config.yaml
arch: "resnet"
model: "multi-label image tagger"
dataset: "rendered dice on a table"
train_examples: 145000
image_size: 64
crop_scale_min: 1
horizontal_flip: false
translate: 0.06
norm: "batchnorm"
activation: "silu"
depths: [2, 5, 5]
kernel_size: 3
stem: "single"
avg_pool_shortcut: false
dropout: 0.05
widths: [64, 128, 256]
num_labels: 18
init: "torch_default"
residual_init: "scaled_by_depth"
optimizer: "soap"
beta2: 0.95
lr: 0.0044
beta1: 0.9
shampoo_beta: 0.95
eps: 1e-08
precondition_frequency: 25
max_precond_dim: 1024
merge_dims: false
one_sided: false
adamw_lr_other_params: 0.00093
steps: 29000
batch_size: 192
epochs: 38.4
lr_schedule: "step"
warmup_steps: 870
weight_decay: 0.05
adamw_weight_decay_other_params: 0
Rows from block 9, named by matrix and row number. Rows with one number belong to one channel. Each number is 50 + 15 x the weight over its row's rms, rounded and kept within 0 to 99. All counts start at 0.
# convs0: first 3x3 conv (model.blocks.9.convs.0.weight, 256x256x3x3), inputs 84-89, a 3x3 kernel for each
# convs1: second 3x3 conv (model.blocks.9.convs.1.weight, 256x256x3x3, transposed), outputs 84-89, a 3x3 kernel for each
convs0.47:54 63 40 46 74 48 58 60 51 53 43 71 40 49 21 40 55 62 38 43 69 57 45 52 51 48 57 39 58 38 33 53 84 39 35 38 59 48 80 52 42 54 64 60 41 61 44 48 30 50 41 64 63 37
convs1.47:40 62 27 42 27 52 57 48 52 45 42 55 62 57 59 47 69 45 35 44 36 61 53 35 45 49 52 49 48 65 53 46 73 47 61 34 29 59 63 29 54 56 44 34 48 57 60 60 83 46 61 49 38 57
convs0.48:59 48 54 51 43 45 48 78 45 24 28 52 60 32 38 78 53 47 26 82 67 72 37 42 53 48 38 37 42 40 54 48 53 48 52 47 58 44 62 73 25 51 54 43 46 67 63 38 57 43 37 34 41 45
convs1.48:64 48 46 44 51 46 37 52 45 42 62 38 35 58 70 41 58 40 38 51 48 60 60 58 43 36 61 47 30 78 89 42 39 46 56 53 49 44 32 53 80 31 51 55 36 50 65 43 61 54 46 49 36 50
convs0.49:51 48 59 74 60 57 53 38 57 35 31 62 45 48 48 42 44 42 45 29 36 61 51 69 70 55 52 61 55 36 49 37 40 53 48 65 50 48 38 54 49 60 55 86 48 66 15 35 38 20 19 37 41 36
convs1.49:60 28 34 91 66 47 79 60 45 53 43 58 54 59 33 19 65 63 51 44 38 36 57 34 57 60 54 50 77 67 60 45 44 64 57 51 72 50 38 13 72 46 40 51 42 41 43 55 37 52 43 66 53 40
convs0.50:64 47 56 56 51 41 55 57 51 31 43 51 34 41 68 67 61 44 47 37 55 44 66 44 47 53 73 43 25 45 41 55 68 62 65 75 57 46 80 56 68 40 42 60 65 50 57 63 45 34 43 57 52 43
convs1.50:77 76 56 50 47 75 41 30 56 57 55 71 47 70 55 78 22 54 68 45 66 59 54 46 37 23 56 50 55 23 52 39 59 49 50 41 48 44 55 47 44 41 55 48 35 52 45 36 45 47 39 65 63 52
convs0.51:50 57 50 57 46 49 67 60 54 38 43 53 45 60 38 53 48 50 64 38 46 56 55 33 60 52 47 31 58 68 41 66 52 72 48 49 59 41 50 62 59 49 30 32 64 40 47 40 59 38 31 47 35 48
convs1.51:38 42 37 67 43 45 52 78 54 60 58 48 40 80 80 43 54 45 51 50 37 71 51 61 74 31 64 39 46 35 47 41 57 42 59 67 74 57 34 64 52 36 53 43 49 42 56 65 51 65 69 61 41 18
convs0.52:42 53 41 43 62 63 50 50 51 13 58 36 77 80 42 66 48 36 39 47 39 44 50 77 50 48 41 53 49 49 74 24 27 39 28 49 70 75 49 63 55 43 50 29 57 43 67 71 51 36 26 32 58 59
convs1.52:19 42 71 46 55 67 23 56 61 68 38 54 46 37 67 64 26 29 41 25 32 31 43 65 75 82 53 54 69 70 70 55 34 34 26 53 52 48 53 27 27 29 62 59 66 48 75 43 59 41 52 52 41 63
convs0.53:67 64 64 22 43 54 57 49 60 50 50 60 50 49 60 34 46 73 41 54 67 39 31 51 35 24 61 34 39 40 56 44 23 48 77 35 48 29 49 77 55 39 29 44 70 85 62 76 63 50 87 24 43 59
convs1.53:32 48 52 44 60 67 27 54 49 48 60 66 29 83 63 23 66 37 35 46 28 52 24 14 53 55 55 31 24 63 46 49 32 75 38 57 45 27 57 48 36 65 52 50 52 52 52 43 47 56 69 30 48 73
convs0.54:67 33 36 47 39 44 68 14 69 45 69 44 42 52 48 42 43 20 49 41 51 60 48 56 58 65 59 45 23 36 50 63 26 32 20 11 37 44 43 51 41 58 34 31 46 62 53 62 73 37 36 54 29 59
convs1.54:38 40 46 57 34 24 39 47 38 66 66 37 67 79 53 54 72 48 42 49 55 34 79 38 44 39 53 39 33 40 30 07 34 69 24 61 45 46 38 44 58 70 85 69 52 30 51 32 30 55 49 45 52 31
convs0.55:60 51 40 42 46 79 67 38 61 55 47 41 40 13 38 73 43 29 51 61 31 54 55 56 44 69 58 55 37 57 31 43 54 32 52 44 35 37 59 51 37 44 44 58 61 60 85 99 34 57 35 42 60 51
convs1.55:38 50 39 37 43 34 50 50 54 21 66 59 38 54 44 36 45 41 59 50 44 55 75 45 50 35 49 66 40 77 49 27 51 57 29 11 32 52 30 53 51 51 58 48 58 59 53 35 45 64 50 34 56 54
convs0.56:56 39 37 78 47 44 56 47 38 52 47 56 55 90 41 48 51 44 66 43 61 45 36 58 41 68 62 69 37 45 36 56 55 52 38 49 15 65 57 45 47 60 67 56 40 41 47 12 24 62 57 56 44 45
convs1.56:34 43 30 53 82 96 49 42 45 59 17 70 35 17 61 65 30 66 39 68 61 45 42 51 28 53 55 64 41 50 28 27 45 28 50 33 58 30 48 20 50 53 48 42 49 48 18 45 36 43 38 58 64 45
convs0.57:40 55 33 68 66 64 52 42 72 16 51 55 72 38 25 47 60 28 55 52 58 62 82 63 42 60 52 66 46 46 70 47 47 40 51 10 55 39 58 53 32 40 69 20 39 35 47 52 21 47 60 37 43 39
convs1.57:26 58 45 32 58 37 43 51 49 76 09 40 49 53 41 60 50 20 22 52 50 24 50 50 36 38 75 30 47 44 55 70 29 58 43 82 56 73 27 34 39 55 75 55 46 26 43 59 31 44 41 58 68 51
convs0.58:60 59 51 35 64 46 72 54 60 60 69 43 71 31 65 48 33 44 52 37 43 39 55 45 41 41 22 46 35 59 58 65 67 65 55 72 57 39 46 40 67 86 46 64 69 44 31 59 25 53 50 57 47 31
convs1.58:77 64 40 48 56 38 58 38 65 54 58 53 45 49 16 52 64 64 44 52 52 60 62 48 43 75 53 55 55 60 62 69 61 65 72 56 75 52 64 58 54 66 34 66 55 76 59 49 48 57 65 60 61 62
convs0.59:30 51 52 59 48 26 48 62 37 81 20 60 62 67 69 37 38 52 62 45 33 30 49 56 64 27 47 24 73 48 66 41 61 48 53 28 45 39 50 52 39 62 40 67 47 29 48 53 50 66 68 77 67 39
convs1.59:38 37 77 90 65 73 60 59 68 67 60 45 55 25 47 31 31 61 39 56 57 57 53 41 62 32 38 30 54 83 41 90 72 53 76 79 52 31 57 64 54 54 43 65 45 65 33 47 10 60 44 55 86 77
convs0.60:56 47 25 18 33 25 53 81 56 76 39 31 40 32 48 45 43 50 29 42 45 53 74 67 56 36 46 55 61 59 39 43 37 44 47 52 37 35 45 38 66 59 62 51 58 54 49 41 48 16 32 17 05 55
convs1.60:52 64 64 69 83 62 59 69 49 35 34 86 57 78 55 60 68 36 67 64 47 63 57 54 44 52 60 39 54 48 57 41 48 54 43 57 60 51 63 60 45 56 38 39 48 31 61 49 51 56 66 62 57 77
convs0.61:54 37 47 25 38 39 39 31 45 54 40 55 57 50 45 41 45 46 49 60 41 72 40 36 54 26 61 18 55 86 43 88 29 64 34 30 57 49 37 53 15 61 60 64 63 31 49 33 48 26 57 25 52 55
convs1.61:48 50 53 85 66 72 40 80 54 38 56 54 50 65 52 64 54 34 43 51 64 60 39 23 54 52 41 55 99 34 75 18 81 11 45 97 33 59 58 38 54 58 40 61 56 16 57 73 32 73 51 59 44 49
convs0.62:32 68 47 56 30 52 31 40 46 50 67 35 66 31 42 55 21 24 56 33 42 59 51 30 47 51 60 43 80 45 43 55 57 58 66 69 67 53 62 36 88 08 53 23 27 59 81 50 69 16 36 30 31 73
convs1.62:42 66 36 60 48 57 43 53 57 42 46 31 59 50 58 65 48 58 39 42 50 57 31 46 47 62 60 50 44 36 30 47 56 56 64 67 41 57 65 59 51 45 69 50 48 61 40 41 33 47 59 56 71 49
convs0.63:43 50 35 72 34 41 55 38 57 51 54 38 38 42 58 77 44 68 64 54 59 51 58 49 26 53 56 59 49 29 44 53 39 54 53 51 65 56 50 47 48 29 54 51 53 51 38 59 26 26 49 38 74 44
convs1.63:43 81 56 60 37 62 30 36 59 61 60 43 74 28 74 42 11 45 30 70 73 53 52 58 48 27 42 31 39 58 42 46 59 19 63 72 71 16 40 80 28 44 66 62 52 56 37 55 73 51 44 49 36 64
convs0.64:77 59 50 60 68 61 47 41 49 33 64 52 39 26 79 51 14 73 70 42 53 47 50 37 42 51 51 52 65 64 45 68 62 63 58 59 51 50 38 53 73 45 67 30 37 49 39 25 66 75 56 60 57 38
convs1.64:53 26 30 56 33 76 34 53 48 29 74 60 57 44 46 50 45 43 50 38 36 55 46 71 46 48 43 44 58 60 72 51 67 15 82 61 67 50 65 52 38 46 58 33 53 66 51 31 40 45 32 51 38 57
convs0.65:22 55 36 54 45 42 47 65 73 41 47 50 71 36 67 32 70 53 45 40 60 51 47 50 42 76 47 45 48 43 57 53 27 45 60 44 76 39 33 48 38 63 69 57 40 39 58 56 48 28 42 34 48 70
convs1.65:48 64 49 72 33 42 58 43 70 36 44 49 36 52 19 50 12 39 50 39 52 41 47 71 40 28 57 48 32 42 33 55 53 55 71 47 48 42 59 28 56 32 53 85 40 59 59 37 53 60 53 16 44 40
convs0.66:41 41 76 57 49 39 35 47 63 58 47 34 54 32 47 45 87 18 49 32 32 58 47 42 44 70 50 44 55 53 32 68 57 31 28 74 37 55 43 51 65 61 49 85 77 42 87 37 43 22 41 82 40 47
convs1.66:64 44 49 42 34 42 40 56 41 17 45 58 41 52 57 54 55 40 63 42 54 48 72 40 59 58 32 54 38 16 41 25 27 48 83 51 57 47 62 39 39 61 24 47 61 64 38 58 48 38 66 55 37 31
convs0.67:56 73 28 30 48 57 38 36 36 55 39 53 54 49 63 29 45 50 53 52 54 50 42 51 60 60 39 50 43 46 66 39 63 44 66 62 48 31 46 40 39 35 52 44 57 34 74 60 70 66 55 71 23 48
convs1.67:50 50 50 53 48 52 73 40 42 51 39 31 26 29 65 36 82 53 50 72 33 48 46 61 49 21 38 76 23 39 44 41 50 28 67 33 26 61 47 44 52 41 52 43 61 37 50 58 51 43 66 42 34 70
convs0.68:38 24 68 68 67 47 44 57 55 68 40 40 31 28 61 60 34 66 31 50 52 55 47 40 44 50 53 44 52 41 40 32 57 66 37 53 38 59 50 49 77 48 40 52 65 50 42 48 54 53 44 43 58 39
convs1.68:41 46 46 57 53 42 51 45 43 39 68 33 43 59 66 61 42 37 53 57 47 65 29 49 38 52 39 45 47 54 43 46 66 35 64 49 49 47 29 47 68 42 43 34 40 39 60 43 51 47 50 68 54 49
convs0.69:83 60 66 63 66 51 58 43 50 33 42 50 35 46 62 67 61 40 48 61 24 45 54 55 37 36 40 40 51 37 69 41 85 50 52 57 52 32 30 57 53 65 65 64 65 40 37 66 36 53 33 50 25 44
convs1.69:66 69 57 37 80 30 47 46 41 31 59 45 24 52 57 40 62 77 71 51 28 49 58 54 64 46 67 59 25 54 55 85 51 58 34 48 55 27 40 55 11 45 70 24 60 55 44 40 34 33 32 27 75 67
convs0.70:75 33 34 44 59 30 47 52 26 74 46 43 47 45 62 65 63 50 71 51 42 56 69 35 51 42 48 45 34 34 38 16 80 07 29 62 47 61 64 32 56 50 48 41 30 21 64 51 54 63 62 72 66 52
convs1.70:33 47 58 50 54 66 46 56 51 40 55 52 57 69 52 68 60 40 64 52 57 52 44 57 49 49 64 47 50 45 34 56 45 63 44 64 65 61 51 55 44 63 40 56 43 28 81 53 20 39 49 56 56 72
convs0.71:51 60 38 60 35 71 57 49 52 38 71 41 43 50 45 58 47 41 64 47 39 43 66 52 42 38 51 61 29 47 41 53 23 16 50 25 55 51 54 51 67 43 43 30 60 56 48 24 55 62 67 74 38 29
convs1.71:26 78 74 28 45 61 45 62 44 55 40 50 64 26 44 57 46 60 54 43 48 53 22 39 41 48 56 47 27 62 74 73 68 33 56 00 51 71 63 43 44 58 48 32 53 69 57 99 35 35 59 71 30 72
convs0.72:61 22 56 52 36 35 59 21 58 49 57 53 50 69 80 70 22 91 36 36 54 61 32 73 63 45 78 55 53 46 57 50 46 62 74 36 45 58 59 50 61 60 53 64 66 66 91 82 53 50 37 79 59 60
convs1.72:61 35 62 60 60 64 65 43 61 20 57 43 46 64 51 52 56 51 53 43 62 53 54 58 36 58 60 46 44 52 42 29 50 36 54 59 78 50 52 57 53 59 51 44 54 63 68 18 53 40 49 62 48 37
convs0.73:58 50 47 49 51 41 51 66 17 92 24 53 51 51 36 38 45 59 31 45 56 65 43 43 46 34 56 58 42 43 45 43 36 69 53 21 52 54 20 58 78 35 49 61 57 52 61 60 54 26 63 47 41 36
convs1.73:31 31 59 48 55 36 41 55 48 62 64 45 68 31 55 62 56 82 43 56 59 49 59 59 49 46 72 71 39 57 65 40 39 44 63 54 44 55 51 59 39 41 56 45 56 64 43 35 54 38 46 46 72 22
convs0.74:59 59 50 51 27 32 50 40 67 64 72 66 35 43 46 36 53 36 58 43 39 43 51 65 58 55 57 69 88 54 51 43 37 37 56 40 57 40 49 62 44 38 39 36 51 68 31 49 29 20 11 47 70 32
convs1.74:26 45 38 65 55 50 78 57 37 37 58 49 33 40 42 70 56 57 67 44 57 07 46 43 40 55 48 36 36 47 81 40 53 41 51 20 66 52 37 35 57 49 33 56 61 22 33 52 57 55 17 82 48 39